Weights of a small image classifier.
Model: arch vit, width 192.
Training: adamw at rate 0.0025, 18700 steps.
Data: trained on streak pictures of flow and ridge fields, 195000 training examples, 49.1 epochs.
Rows from block 2 of a small image classifier, named by matrix and row number. Rows with one number belong to one neuron. Each number is 128 + 24 x the weight over its row's rms, rounded and kept within 0 to 255. All counts start at 0.
Before each neuron's rows are labels from the 100 images, of 14848, where the neuron reaches its largest size: "responds to" is what is common among them. Only what is clearly more common there than usual is listed. The data: streak pictures of flow and ridge fields. In brackets: how many of the 100, against the usual share in percent.
# gate: MLP gate (model.blocks.2.mlp.gate.weight, 384x192), inputs 96-191
# fc1: MLP up (model.blocks.2.mlp.fc1.weight, 384x192), inputs 96-191
# fc2: MLP down (model.blocks.2.mlp.fc2.weight, 192x384, transposed), outputs 96-191

responds to: high contrast (68 vs 39.5); pair of whorls (43 vs 10); whorl (28 vs 9.9)
gate.19 [133  84 146  93 155  77  90 136 150 128 147 126 100 131 124 134  90 172 186  97 120 139  76 127 151 167  80 143 161 116  99 134 109 137 126 119 175  98 122 144 135 147 160 137 162 140 126 123 106 150 168 103 121 105  97 132  86 148 151 153 156 113 169 134 119 121 130 140 126  81  98 126 127 127 125 150 119 120 132 151 144 159 113 119 126 155  72 105 103 142 111 133 165 140  81 137]
fc1.19 [128 108 131 185 117  96 144 123 111  74  80 105 158 152 138 117 143 140 148 136 156 146 139 129 152 112 158 135 103 134 153  98 141 118 109 127 146 153 105 132  92 126  95 130 116  97 174 109 136 124 157 118  98 166 141  98 124 141 108 110 105 164 104  97 159 121 141 129 107 117 107 139 163 106 174 157 108 118 117  91 132  90 114 132 126  96 150 105 107 116 180 157 179 145 135 122]
fc2.19 [139  99 102 142 129 114 119 129 108 134 133 108 135 147 167 128 107 146 112 150 105  90 164 115  70 130 182  85 151 146  97 138 196 108 108 162 120 104 137 160 107 105 145 108 138 118 148 148  88  96 101 159 150 113 125 140 118 144 150 111 141 151 113 127 146 196 110 120 115 119 104 116 116 139 144 132 122  91 144 111 108 118 154 108 100 148 168 100  90 144 154 101 107 119 104 126]

responds to: waves (78 vs 10)
gate.307 [128 126 137 128 140 141 173 134  79 156 133 133 122 110 109 111 105 169 140 158 124 138 129 144 133 162  90 156  95  92 123 153 110 141 137 106 164 122  89 158 177 125 133 127 164 127  97 103 109 110 140 103 118 105 105 114 153 154 117 104 139  97 110 116 119 133 141 100 136  91 154  96 146 125 146 156 183 145 168 148 140 143 144 161 150 134 117 112 159 113  85 126 133 122 121 171]
fc1.307 [122 160 121 151 118 186 110 141  89 114 128 149 133 141 133  99 139  98 170 142 131 149 168 128 143 106 132 117 128 135 153  98 139 120 161 158 134 164  87 150 158  83  89 147 147 144 149  68 104 130 157 124  99 129 105 141 120 137 115 121 153 127  85  97 153 106 131 116 123 125 127 111 127 118 117 103 197 154 183 138 124 138 118 127 113  74 146 101 156 119 106 118 135 138 122 141]
fc2.307 [118 164 140 157 135 132  74 133 148 134 107 108 183 131 145 133 113 141 147 154  99 130 173 125 121 123 114 135 148  92 155 142 121 135 119 108 126 103 136 121 159 168 125  60 144  95 124 127 172 115 120 151 102  99 103 157 132 120 134 103 147 123 157 116 143 117 121 113 130 106 128  84 146 146 131 164 114 147 103 138 116  79 138 185 106 116 129 147 158 137 103 137 161 134 127 135]

responds to: whorl (44 vs 9.9)
gate.86 [113 174 152 141 104 149 117 133 128 154 113 131 106 106 132 105  95 138 119 135 122 153 147  92 104 166 125 111 123 111 119 137 129 137 178 136 179 129 128 113 161 123 164 185 193 151 103 106 123 121 149  98 119 125  81 140 141 128 153 107 152 104 103 133 131 128 109  82 143 151 134 122 107 138 138 145 150  84 140 118 160 180 155 160 168 128 153 142  95 111 110 109 109  82 127  99]
fc1.86 [138 170 176 154 134 116 121 164 134 129 152 126 143 121 131 112 160 165 105  91 139  93 123 139 110 177 135 164 117 113 118 161 124 110 128  78 113  97 132 172 152 151 152 134  75  82 107 137 108 113  70 127 135  81 163 122 128 132 157 140 118 111 134 135 146 114 123  94 133  98 140 108  86 123 139 154 161  65 143 126  91  98 123 151 135 104 124 130 127 155 191 146 151 122 110 163]
fc2.86 [120  72 155 129 183 101 136 152 125 120 132 144  98 127 114 148  92 134  76 133 150  88 151 112 150 121 103  93 103 133  99 139 178 145 117 133 127 105  98 137 112 123  95 158  93 146  94 114  82 170 111  93 170  85 111 149 122 110 135 150  85 155 135 126 158 144 183 126 144 124  93 114 131 104 126  90 126 108 133  96 172 112 141 107 126 128 184 148  84 140 162 162 150  76 133 140]

responds to: whorl (32 vs 9.9)
gate.301 [ 95 144 149 120 139 195 140  94 151 146 142 110  72 101 129 138  83 110 131 138 179 128  90 121 138 128 102 144 123 147  92 115 141 136  87 109  94 125 117 107 158 170 145 118 137 128 103 140 111 150 137 118 132 109 136 139  84 148 109 135 169 110 158 152 134 154 148 153 128  89  93  83 142 167 158 111 136 161 134 142 135 123  89 157 150 151 146 118 129 124  86 110  81 107 131 108]
fc1.301 [132 123 143 111 149 124 140 149 104  87 130 138 151 117 110 137 139 159  96 163 126 116 144 156 170 136 124 121 131 112 162 173 138 118 137  87 136 151 114  98  93 149  93  97 115 123 130 173 137 125  84 176 126 166  91  94 172 120  83 176 125 115 125 101 149 148 114 121  87 137 160 174 112 153  97 125 140 176 133 122 107 117 167 157 112 113 120 117 128 120 174 124 117 123 118 135]
fc2.301 [138 135 172 121 140 135 143 140  83 111 123 124 120 137 143 169 104  89  99 165 134 136  99 105 142 164 153 136 143 127 102  84 144 100 122 139 126 144 127 130  98 160 117 105 134 116 153 144 123 129 101  92 131 144 133 138 125 167  98  78 122 165 120 146 120 137  95 127 123 171 105 130 115 112 154 136 110 113 112 129 102 149 153  73 131 175 119 137 106 129 189 110 112 135 139 125]

responds to: source (62 vs 9.6)
gate.146 [117 129 115 117  87 128 121 113 115 156 101  94 141 163 128 108  93 164 110 139 145 142 120 124 152 132 156 139 141 115 112 132 161 177  97 102 102 114 128  90 106 165 108 109 147  61 168 160 124 130 133  90  88 174 145 124 132  98 118 136  77 138 153 123  71 127 174 139 111 146 147 110 140 149 157 133 151  87 131 141 115 113 119 130 113 147 136 155 162 120  73 105 129 144 134 141]
fc1.146 [121  99  84 163 130  85 109 112 138 106 110 121 168  89 116 160  97 148  93 155 107 113 149 124 159 108 154 138 147 118 109 144 123 122 114 173 119  88 126 151 121 139 114 155 105  96 140 124 121 157 130 102 133 125 116 123 108  93 161 124  91 104 116 167  94 119 167 110  98  94 157 103 151  88 184 138 136 132 130 167 148  91 130 107 113 151 134 166  97 135 119 161 176 138 155 161]
fc2.146 [131 127 152 134 110 172 144 153  86 175 154 107 120 187 199 118 169 123 163 109 121 158 128 111 143 143 117 157 125 164 127  86 134 110 123  90 112 164 141 101 160 130 150 121 163 129 123 147 117 130  83 136  86 127 121 135 135 146  93 121 122 135 131  85 106 131 100 152 135 163 112 106  86 168 100 130 123 123 140  73 111 152 144 128 139 131 111  86 122 127 165 101 109 129 136 103]

responds to: spiral (28 vs 10.5)
gate.371 [ 98 136 140 152 166 128 177 126 155 137 171 110  58 126 105 161 127 128 138 119 136 132 118 120 120 143  83 154 127 130 104 128 149 154 138  97 137 120 142 129 176 173 101 100 108 145  80 120 103 136  94 106 153  93 115 109 155 128 102 143 162  88 159 129 144 113 133 140 147  98 113 162 110 140 137 158 103 169 117 164 105 129 116 130 144 115 178 119 109 112 141 111 149 117 153 148]
fc1.371 [127 138 150 147 158 173 152 121 114 180 127 186 178 120 125 109 132 107 135 108 109 114 119 172 127  93 141 123 129 114 150 122 115 123 162 158  91 142  86  91 128 106  92 111 109  93  78 103 120 142 102 174 129  95 110 117 141 162 116 154 146 136 137 119 133 134 152 118 119 129 108 109 134 164 158 181 139 124 127  77 107 126 120 169 120 114 126 115 183 133 120 146 128 117 102 151]
fc2.371 [ 98 119 136 135 139  99 104 145 118 126 136 141 142 128 141 153  93 124 140 138  96 141 135 108 123 119 174 137 127 168 150 139  92 161 123 139 112 125 152 135 124  68 116 123 143 104  92 105 142 132  93 159 134  91 112 137 115 100 134 124 114 148 149 104 143 116 181 137 134 167 146 108 171 132 133 179 125 158 116 113 144 121 157 121 115 168  87 136 127  98 136 148 148 150  87 143]

responds to: spiral (44 vs 10.5)
gate.237 [122 131 176 162 147 107 118 121 118 179 113 134 106 125 139 102 126 149 134 159 132 127 134 124 106 190 168 167 129 126 125 132 140 147 158 146 143 147 106 119 184  76  81 113 106 163 112 114  94 159 116 156 106 140  90 113 155 149 145 127 149  95 180  90 136 115 105 140 149  98 130  86  66 127 109 122 123 111 139 101 115 169 115 109 143 134 141 113 134 112 140 143 108 159 106 120]
fc1.237 [123 146 116  87 102 123 116 107 153 103  96 120 126 125  96 152 109  74 115 124 119 157 135 138 139 151 142 116 176 137 126  97 104 138  64 100 135 124 172 127 111 154 154  65 124  67 150 170 103 108 122 131 134 151 130 176 114 102  92  98 124 133 120 143 132 109 138 113 127 173 125 131 132 150 120 139 130 116 146 144 129  99 124 120 122 154 134 142 121 100 120  99 129  88 135  88]
fc2.237 [139 118 106 116  87 132 153 104 136 117 119 137 149 137 148 113 143 124 146 133 133 127 179 115 121 153 203  82 148 110  87 132 154 119 162 191 161 106 122 132  89 127 131  73 163 128 122 142 118 122 146 154 100 128 160 125 105 137 153 125 134 197 142 146 122 124 140 129 145 117 129 111 144 107 162 133 135  91 114 107 142 119 125 113 119 133 103 106 110 125  84 111 149 124  75 103]

responds to: waves (65 vs 10)
gate.119 [141 165 164 136 148 180 153 151 130 151 175 150 110 133 105 113 155  94 121 109 118 159 133 125 136 105 102 122 119 140 152 104 139 102 209 159  76 147 137 140 161 142  88  93 113 103 133 128 161 158 111 108 140 109 167 194 133 124 145 108 174 108 103 106 157 135 114 147 135  99 169 131  76 119 110 119 135 154 163 111 110 113 108 124 152 120  97 110 112 143 125 122 106 143 132 123]
fc1.119 [113 171 136 144 140 140 159 145 137 148  70 135 128 142 117 141 120  98  91 113 173 116 108 122  93 100 109 126 137 145 157 123 158 108 146 192  75 121 138 113 145 144 124 118 102 109  74 137 143 135 137 143 157 118 120 131 136 128 107 124 111 134 160 151 138 120 120 143 134 115 142 152 120  81 130 103 114 126 145 140  97 118 138 140 105 127 146 136  62 140 179 126 141 127 133 120]
fc2.119 [114 165 128 109 135 163 160 148 143 126 117 178 115 160 137 142 138  95 118 120 139 107 124 125 129 138 112 145 119 121 172 106 103 120  92  92 135 115 131 119 173 128  89 132  77 144 111 147 109 169 142 120 136 112  93 129 165 130  75 140 127  89  95 123 164 109 102  94 130  89 176 152 130 100  88  97 132 159 169 122 103 135 131 108 140 125 142 120 110 128 181 126 111 128 152 151]

responds to: spiral (32 vs 10.5); pair of whorls (29 vs 10); saddle (26 vs 10.1)
gate.37 [116 110 113 137 126 103 165 136 149 129  91 133 146 126 117 123 131 128 163 120 122 118 168 134  96 115 141 117 157 111 113 150 130 115  56 116 130 125 116 119 121  95 123 124 147 121 149 161 165 102 106 144 163 102  91 128 147 118 169 154 132 136 102 141 133 117 130 142 138 120 146 123 177 107 143 104 123 149 162 150 117  95 145 170  84 137 142 130 101 136 176 149  97 105 126 132]
fc1.37 [139 143 130 100 107  70  90 125 124 129 130 136 128 119 125 131 166 109 124 133  95 144 122 101 128  98 103  70 105 160 147 152 116 112 159 145 163 129 118 135 114 151 121 174 110 116 152 144 149 134 126  97 116 164 173 136  77 120 170 102 136 125 124 123 151 138 149 149 154 146 175 135 119 145 153 107  89 131  88  90 172 106 134 138 135 154 129 152 108 164 155  88 120 129 166 146]
fc2.37 [ 94 122 121 150 149 147 102 125 131 112 161 140 128 152 168 140 152 148 112 138 165 162 143 101 146 108 128 148 133 139 109 126 121  70 123  88 124 148 156  95 113 125 155 115 153 154 119 137 105 164 113 118 137  98 153 150 136 126 130 107 147 112 120 112 165 147  97 111 105 115 147 127 134 117 118 101 126 189 137 136 133 101 137 130 124 146 113  98  78 147 144 114  97 142 135 160]

responds to: waves (86 vs 10)
gate.18 [143 176 144 102 152 156 185 145 138 176  83 120 120 132 103 116 129 143 149 106 129 127 149 143 110 131 125 135 107 112 132  66  97 133 159  98 117 147 138 140 165 123 110 118 120 106 131  61 139 128 113 112 150 154 115 132 141 133  93  98 145 163 120 117 131 147 127 128 113 148 147 153 136 105 107 166 132 174  72  97 108 130 151  68 123 122 114 144 144 129 158 137 138 127 154 133]
fc1.18 [132 129  96 147 140 112 148 141 107 144  96 119 166 114  90 184 104 112 113 142 138 141 176 113 125 121 111 108 152 133 143 127  87 122 153 102 139 120 123 100 125 117  76 133 141 129 159 121 159 132 118 136 127 131 146 161 139 133 150 131  95 135 103  88 123 134 102 119 153 120 177 156 164 109 182 214 151 124 134 135 145 176 156  82 116 126  96 111 124 122 127 138 163  89 138  99]
fc2.18 [120 110 164 117 155 143 125 110 110 130 136 129 148 156 111 141 105 111  93 133  88 112 109 171 144 146 115  87 129 125 150 113 165 106 143 158 144  99 103 143  94 187 105 105 145  78 102 118 138 114 133 131 140 112 140 131 169 134 124  94 156 140 159 113 149 146  80 112 129 132 135 150 133 169 179 157 104 136 102 126 107 119 159 112 155 170 130 110 125 110 146 122 120 135 120 101]

responds to: high contrast (90 vs 39.5); waves (26 vs 10)
gate.66 [112 124 170 138 139 111 140 147 120 155  93 156  70 105 125 143 107 114  95 152 144 144 128 140 147 149 134 126 135 120 135 117 138 133 173 177 151 134 109 126 140 132  63 122  84  74  81 169 113 164  69 158 102 128 128 129 129 152 134 124  76 173 113 140 112 116 135 122 130 150 153 131 130 155 117 112 113 137 128 129 148 121 115 137 159 124  87 137 104 136 199 135 129 117 114 144]
fc1.66 [132  94 119 142 178 117 109 153  89 133 131 113 129 142 147 130 128  59 102 120 141 109 144 148 120 108 125 136 130 132 140 134 188 145  98 125 143 106 131 118  79 143 157 158 138 135  97 105 114 139 106 147 126 102 182 125 108 110 163 221 133 106 171 131 122 132 179 142 134 141 113 141 157 133 112 102  94 101  93 101  92  72 173 101 153 103 139 103  93 156 128 128 132 119 122 119]
fc2.66 [140 170 140 126 189 143 149 110 136 172 130 124 106 129 154  89 128 117 132  93 118 124 144 142 141 133 111 160 106 126 175 137 155 131 102  85  69 140 132 105 114  97 119 114 119 123 121 100  96 105 122 102 120 112 116 120 193 144 167 156 124 128 141 136 106 106 155 173 117 157 128 103 132 136 111 121 123 125 122 159  54 119 104 106  99 129 219 118  96 123 143 133 103 119 132  87]

responds to: source (44 vs 9.6); pair of whorls (34 vs 10)
gate.321 [113 114 155 106 139 149 160 105 112 176 168 150  85 125 106 152 115 134 148  96 152 118 115  89 101 154 104 167 110 103 139  67 136 112 164 123 141 123 157 113 150 115 124 126 154 151 141 138 103 144 120 131 140  92 152 135 139 175  90 123 148 121  86 105 155 142 109 139 165 144  98 154 132 138  96 150 139 130 107 107 131 179  95 138 188 111 117 109 148 119 156 130 109 141  96 130]
fc1.321 [116 112 116 110  99  98 123 112 115 145 139 151 104 136 100 170 131 105 157 125 117 116 120  75  97 165 149 162 163 109 143  78 132 141 167 156 145 149 181 111 129 119 127  95 113 140 128 167 125 142 143 131 150 121 168 134 120 151 146 135 127 111 140 110 130 108 113 148 169 142 124 154  86 113 127 122 143  85 107 129 156 182  86  92 210 114 144 126 142 116 136 149  90 169  81 126]
fc2.321 [125  94 115 165 173 100 105 139 134 124 145 112 104 107  85 182 130 154 101 140 109 123 115 147 133  93 105 135 118 123  98 140 105 128  72 164 107 123 110 152 127 144 102 126 157 127 137 148 136 163 129 145 132  91 106 118  96 120 106 122 132 106 122 140 142 129 171 156  79  97  93 145 155 126  95 108 121 160 135 153 150 140 137 130 128 157 144 130 140 154 105 124 157  99 179 122]

responds to: spiral (33 vs 10.5)
gate.276 [101 126  82 160 104 143 150 154 125 128 101 145 150 134 110  92 121  94 109 160 154 170 137  94 121 151 141 120 156 115 131 158 103 150 126 118 151 191 146  99 129 139  78 134 119 155 124 115 110 129 162 182 107 137  78 153 119 144 147 137 108 160 115 113  84 108 107 130 129 114 134 131 117 122  99 156 116  89 145 141 118 141 139 135 144  79 117 120 143 115 162 119 124 111 145 105]
fc1.276 [131 106 142 178 135 144 119 122 133 135 154 128 148  97 145  98 140 163 145 120 131 108 162 105 124 123 145 124 134 116 130 136 132 111 120 111 140 131 165 122 124 119 178 146 126  92 178 125 104 109 117 113 156  97 132  77 138 100 154 127 160 115  79 140 113 139 146 114 137 143 141 125 113 116 126 103 138 127 125 132 133 136 125 119 127 112 185 124 108 156 137 150  83 134 154 163]
fc2.276 [150 133 155 161 129 162 135 116 122 117 122  97 155 111 141 111 143  89 133 127 165 154 178  98 166 174 114 125 145 146  95 111 143 119 145 177  99 134 148 130 138 147 146 126 103 135 151 130 154 134 131  91 107 145 137 131 119 119 134 104  86 128 144 166  97 138 123 135 128 155 148  82  93 108 152 116 120  99  96 112 113 111 105 134 156  98 139 133  93 133 155 111  84 120 136 142]

responds to: whorl (42 vs 9.9); pair of whorls (26 vs 10)
gate.191 [106 134 139 153 177 165 125 104 149 137 170 136 114 143 133 136 126 144 121 130 174 135 133 113 119 140  96 138 136 143 127 119 144 121 120 114 137 110 111 102 197 146 123 127  72 140 125 136 101 136  83 149 164 127 110  81 123 119  87 132 150  51 141 123 151 140 139 144 120 109 132 139 149 111 143 143 105 119 118 139  64  95 109 143 164 105 161 108 137 129 128 127 132 127 161 155]
fc1.191 [113 146 125 175 121 150 138 166 149 146 161 147 142 119 124 122  76 136 139 143 159 137 166 128 132 115 143 115 184 141 152 154 124 152  97 114 107 128 145  78 134 144 119 147 142 158 132 146  72 144  91 151 144 152 121 128 101 135 111 188 112 107 156 107 122  96 122 167 123 131 142  87 110 152 129 203 139 154 125 108 142 172 128 111 147 103 141  92 155 103 129 119 100 134 160 106]
fc2.191 [131 120 116 145 145 125 154  85 139 134 127 118 121 123 146 107 148 109 131 154 135 124 137  96 154 188 126 105 126  88 128 105 159 122 133 181 100 134 112 135 146 123 154  88 109 127 138 135 114 150 119 109 130 127 116 144 194 132 122  91  62 129  80 191 156 130 103 131 120 154 104 116 144 129 137 119 136 116 120 105  95 162 126  80 155 112 165 167  93 108 164 117 167 166 142 104]

responds to: waves (63 vs 10)
gate.70 [107 130 138 152 131 109 120 130 119 120 175 146 148 113 134  82 120 130 124  66  99 128 164 112 106 160 151 115 134 126  82 142 146 173 136 164 100 144 116 130 108 209 167 117  75 138 130 161 109 140 116 102 136 100 138 131 143 157 159 146 142 136 145 128 116 137 174 139 155  61  87 101 114 154  83 122 121  78 140 153 130 114 117 129 145 118 119 119 129 117  97 147 155 103 131 114]
fc1.70 [114 115  66 136 102 128 101 115 150 103 186 134  77 129 171 137 158 102 160 108  87 138 117 124 117 111 141 119 128 145 124 146 109 130  82 108 130 153 141 141 111 124  99 155 110 128 127 177 151 119 152 115 121 123 186  93 128 112 169 125 147 141 118 138 139 112 130 127  93 106 170 119 108 104 100 133 127  97 165 115 195 115 129 139 113 136 114 138 154 106 135 120 135  97  98 112]
fc2.70 [152 134 167 104  87 121 128 130 151 124  86 153 166 116 118 160 147 129 116  79  97 131 143 156  87 126 123 133 165 138 105 102 122 161 160 132 164 103 103 153 112 156 131 128 138 115 114 141 136  76 154  84 112 144 172 132 108 140 101 130 145 119 157 140 144  99 161 106 138 154 127 151 132 136 167 168 107  91 102 137 111  97 110 107 103 118 134 156 168 128  81 117 119 107 131 127]

responds to: whorl (32 vs 9.9); spiral (30 vs 10.5)
gate.366 [110 151 120 164 119 144  96 122 142 126 135 102 107 121 110 121 116 121 181 134 152 157 121 102  99 149 145 141 181 135  82 123 185 133  97 141 130 121 153 124 136 153 158 151 161 132 105 120 124 168 113 108 121 138 139 130  80 115  97 159 145 110 169 133 137 115 127 123 134 123 102 119 121 109 127 116 140 106 149 129 134 144 114  96 171 132 107  88 111 145 117  86 131 134  93  99]
fc1.366 [138 117 169 136 150 126 131 139 124 105 160 162 166 128 123 139 129 125 122 131 122 132 117 140 119 133 115 111 137 154 159 165 130 133 132  51 102 112 108  89 116 131 131 101  99 101 151 129 140 100  86 189 151 105 127  59 144 113 126 179 157  78 117 115 133 125 146 125 119 165 179 158 103 124 158 162 133 104 133 128  73 131 154 147 116 125 119 109 134 125 132 146 121 145 147 179]
fc2.366 [152 102 156 135 164 111 162 147 118 130 141  99 128 145 174 133  97 145  89 169  98 157  98 114 144 122 106 124 136 126 135 135 151 124 145 133 160 113  89 116 107 181  97 109 155 104  84 109 116 109 158 124 104 144 103 132 142 171 178  81 102 148 117 160  96 117 110 112 109 163 132 123 100 129 129 165 115 144 130 109  96 134 137 137 121 143 133 184 102 143 141 105 151 106 151 138]

responds to: spiral (54 vs 10.5); saddle (27 vs 10.1)
gate.292 [164 106 133  98 129 140 111 136 150 121 137 172 171 139  85  97 139 128 121 114 102 122 130 107 146 118 107 156 138 128 107 117 104  83 118 125 118 143 162 140  87 151 138 136 118 118 152 125  78 109 142  92 148 127 175  98 135 156 119 144 124 152 121 124 129 185 103 134 133  84 122 117 137 120  99 151 164  97 175 136 137 127  97  96 120 133 119  91 128 126 133  65  83 127  95 143]
fc1.292 [ 85 140 108 166  81 121 118 125 120 108 137 124 137 111 177 117 127 147 148 108 100 141 158 133 111  95 167  96 131 150 160 125 154 144 118 126 144 145  91 151 151 118 147 139 138 120 123 125 179 126 150 122  81 147 132 146  97 124 144 130 133 133  97 130 138  47 151  82 116 163 116 120 146 124 149 135 130 112  99 108 151 155 136 127 151 139 116 162  94 118 104 150 134 139 139  98]
fc2.292 [163 105 151 119 129 132 138 126 167 133  91 150 114 139  70 127 121 137 102 159 130 132 134 120 133 132 108 158 117 119 110 106 116 111 102  91 143 120 162 122 129 144 128 111 107 133 139  99 120 122 150 114 148 122 137 102 116 151 162 131 115 137 143  88 116 196 117 155 134  88 118 122 131  91 132 118 132 125 192 163 124 126 114 121  98 141 152  83 125 151 142  97  75 126 130 167]

responds to: high contrast (91 vs 39.5); spiral (38 vs 10.5)
gate.278 [122 143 186 116  78 167 141 119 147 147 102 104  95  87  90 138 125 141 101 129 165 120  76 139 134 103 115 128 154 149 138 129  91 121 154 156 148 124  84 164 168 133  79 113 143 106 140 143 111 146 130  96 135 124 106 110  97 157 100  75 139 126 111 134 122 127 115 145 128 116 114 100 124 149 156 100 155 131 146 170 135 145 125 143  97 167 127 155 154 128 165 139 117 107 115 151]
fc1.278 [127 133  93 153 161 130 153  97 115 160 146 116 105 132 124 113 105 192 118 105 117 130 122 102 131 172 149 143 135 128 132 117 144 136 111 114 167 115 140 110 131 101 131 133  99  50  66 165 130 139 116  45 130 197 127  85 143 111 115 125  99 169 106 141 112 117 140 101 123 128 122 126 105 108 120 159 102 110 115 132 140 140 129 119 139 124 138 137 134 128 143 116 117 116 164 137]
fc2.278 [133 150 150 143 120 131 117 100 148 125 117 107  98 122 153 150  83  97 127 141 134 147 104 135 111 166 171 134 123 137  84 111 118 136 179 164 150 157 101 154 154 131 106 141 134 139 176 140 141 152 134 175 145 127 137 134 104 130 119 138 135 118 129 131 153 154 111 104 130  96 150 127 116 163 140  52  90 124 135 120 163 119 144 147 126 120  70 132 102 158 176 138 138  88 108 151]

responds to: spiral (27 vs 10.5)
gate.256 [109 150 138 143 133 160 115 112 134 112 194  95 130 153 125 116 135 109 100 111 139 130  91 117 131 141 119 144 162 131 136 143 127 114 147 127 160 146 119 170 115 161 140 101 130  80 144 107 117  77 110 113 149  96 169 158 135 138 139 128 139 148  56 148 131 137 115  98 133 159 103 120  98 165 109 147 119  99 132 161  87 149 142  87 139 120  89 124 134 182 166  79 142  98 117 139]
fc1.256 [133  53 148 139 115 136 107 157 119 126 153 109 195 151 154 164 173 135 118 114 155 111 146 140 129 110 109 131 151 105 123 157 109 114 101 120 119 124  98 103  85 153 139 150 163 190 153 105 120 134 154  84 123 135 148 145 147 134 103  95 153  91 135  95 114 137 126 123 138 103 134 139 129 122  88 147 143 131 123 128 103 130 104 123 103 140 119 111  88 135 113 133 118 165 160 150]
fc2.256 [ 99 116 147 137  65  80 129 141 122  94  83 160 163 107  83 178 163 148 132 129 122 159 202 101 106 134 169 142 164 106 107 155 129 131 134 129 126  90 126 105 101 167 134  93 121 148 127 132 164 107 118 114 117 119 165 127 114 148 146 132 172  94 158 104  93 128 130 162 138  90 147 128 135 112 159 184 155 135 155 147 136 133 103 121 112 143 115 105 129  98  99 132 140 175 118 144]

responds to: spiral (55 vs 10.5)
gate.93 [142 162 148 130 142 148 133 125 155 175 105 157 120 130 135 113  93 136 152 105 122 136 149 156 121 148 118 188 127 107 126 110 134 123 144 161 114 120 129 119  99 165 116  75 122 133 102  79 142 145 115 113 144 154  85 139 131 155 104  70 148 131 147 100 134  83 109 170 148 125 135  96 112 149 149 141 127 117 123 170  83 135 143 103 112 134  93 144 150 138 146 153 131 142  80 122]
fc1.93 [159 105 111 121 180 172 136  91 147 156 142 156 119 143 132 119 100 101 174  89 123 154 149 146 163 101 146 148 140 144 137 120 161 113 137 125 143  88 125 129 107 153 108  85 132 123 149 110 149 124 110 112 112 118 134 124 134 143 129 161 100 147 127 130 116 118 128 165 137 125 134  83 150 138 171  99  86 130 162 125  86 123 150 103 107 127 113  99 118 153 149 182 175 124  89 103]
fc2.93 [109 191 135 118 175 122 119 113  97 140 163 143 138 107 102 148 122 124 122 108 111 112 124 119 129 151 144 154  99 178  81  92  95 174 155  63 177 113 136 134 143  93 140 151 158 111  95 163  87 130  68 156 124 113 141 110 130 111 129 157 152 149 157 104 159 106 126 104 138 116 101  86 165 144  97 155 123 161 115 117 101 115 129 150 170 202  93 125 116 129 143 136 115  95 116 144]

responds to: whorl (97 vs 9.9)
gate.64 [134  74 113 124 128 124 143 140 142  93 139 127 118 124 120 134  92 135 116 104 112 118 154 124 108 128 126 126 141 105 107 122 142 125 126 170  87 123 130 137 109 150 110 121  77 119 139 130 152 177  89 102 159 148 127 131 103 138 127 164  72 127 135 119 137 151 173 129 127  79 102 158 106 141 138 125  89 127 120 136 167 114 116 112 121 127 132 118 155 167  98 155 152 122 184 121]
fc1.64 [136  82 134 135 165 138 121 113 140 125 147  85 146 160 148 164 155  72 141 145 111 117  97 125 155 137  72 132 119 140 128  97 121 130 117 158 129 129 124 109 108 131 118  97 161 144 134 209 135 111 116 181 123 121 182 141 131 113 152  95 109 139 112 138 102 138 119 137 132 148 132 120 117 129 177 170  98 115 121 105 121 120 100 159 150 148 156 105 142 138  83 135 144 138 141 107]
fc2.64 [121 132 126 106  91  57 109 133  88 112 143 137 118 155  58 119 110 175 113 110 145 133  79 132 118  99 126  76 146 136 175 161 167 111 120 111 100 120 140 126 105 146 162 135 152 120 136 119 116 133 119  86  96 154 177 121 125 132 120 126 139 117 130 126 151 120 141 135 134 161 148 181 125  70  98 118 124 149 110 108 139 155 110 117 127 155 130 135 130 119 150 130 118 176 143 111]

responds to: source (86 vs 9.6)
gate.71 [134  95 153 106  85 108 133 114 126 138  98 134 120 132 102 128 117 116  99 154 169 121 113 101 145 111 130 136 120 121 136  96 108 148 126  97 140 134 156  89  96 131 103 114 155 103 161 134 129 135 170 114 131 119 168 131 118 139 132 113  98 156 135 104 110 132 137 121 162 149 130 115 153 132 157 151 158  78  80 128 150 147 122 133 144 148  90 159 169  97 125 139  94 118  85 155]
fc1.71 [143 129 118 139 134 143 139 147 135 142 109 111 140 149 124 122 136 108 128 119 128 143 105 156 159 121 119 103 123 148 138 161 113  94 139 142 135 167  99 139 132 125 158 141 140 139 113 109 140 106 126 119 130 140 125 141 147 125 139 102 129 132 118 125 142 179 118 134 104 133 122 153  99 145 114 128  91 185 198 162 118 117 138 145  78 144 153  57 117 152 132 135 139 129 161  62]
fc2.71 [144 136 139 113  92 182 149 110 131 126 132 131 145 145 255 114 159  82 179 128 140 109 155 135 127 155 127 170 124 151 140  98 100  94 108  68  99 152 135 130 141 166 121 137 134 135 111 127 140  95 109 124 136 143 110 164 141 151 118 130 123 118 119 103 105 122 137 143 150 133 121 107 124 161 128  95 116  98 119  69 135 106 158 120 123  79 132 137  97 101 140 124  93 123 130 131]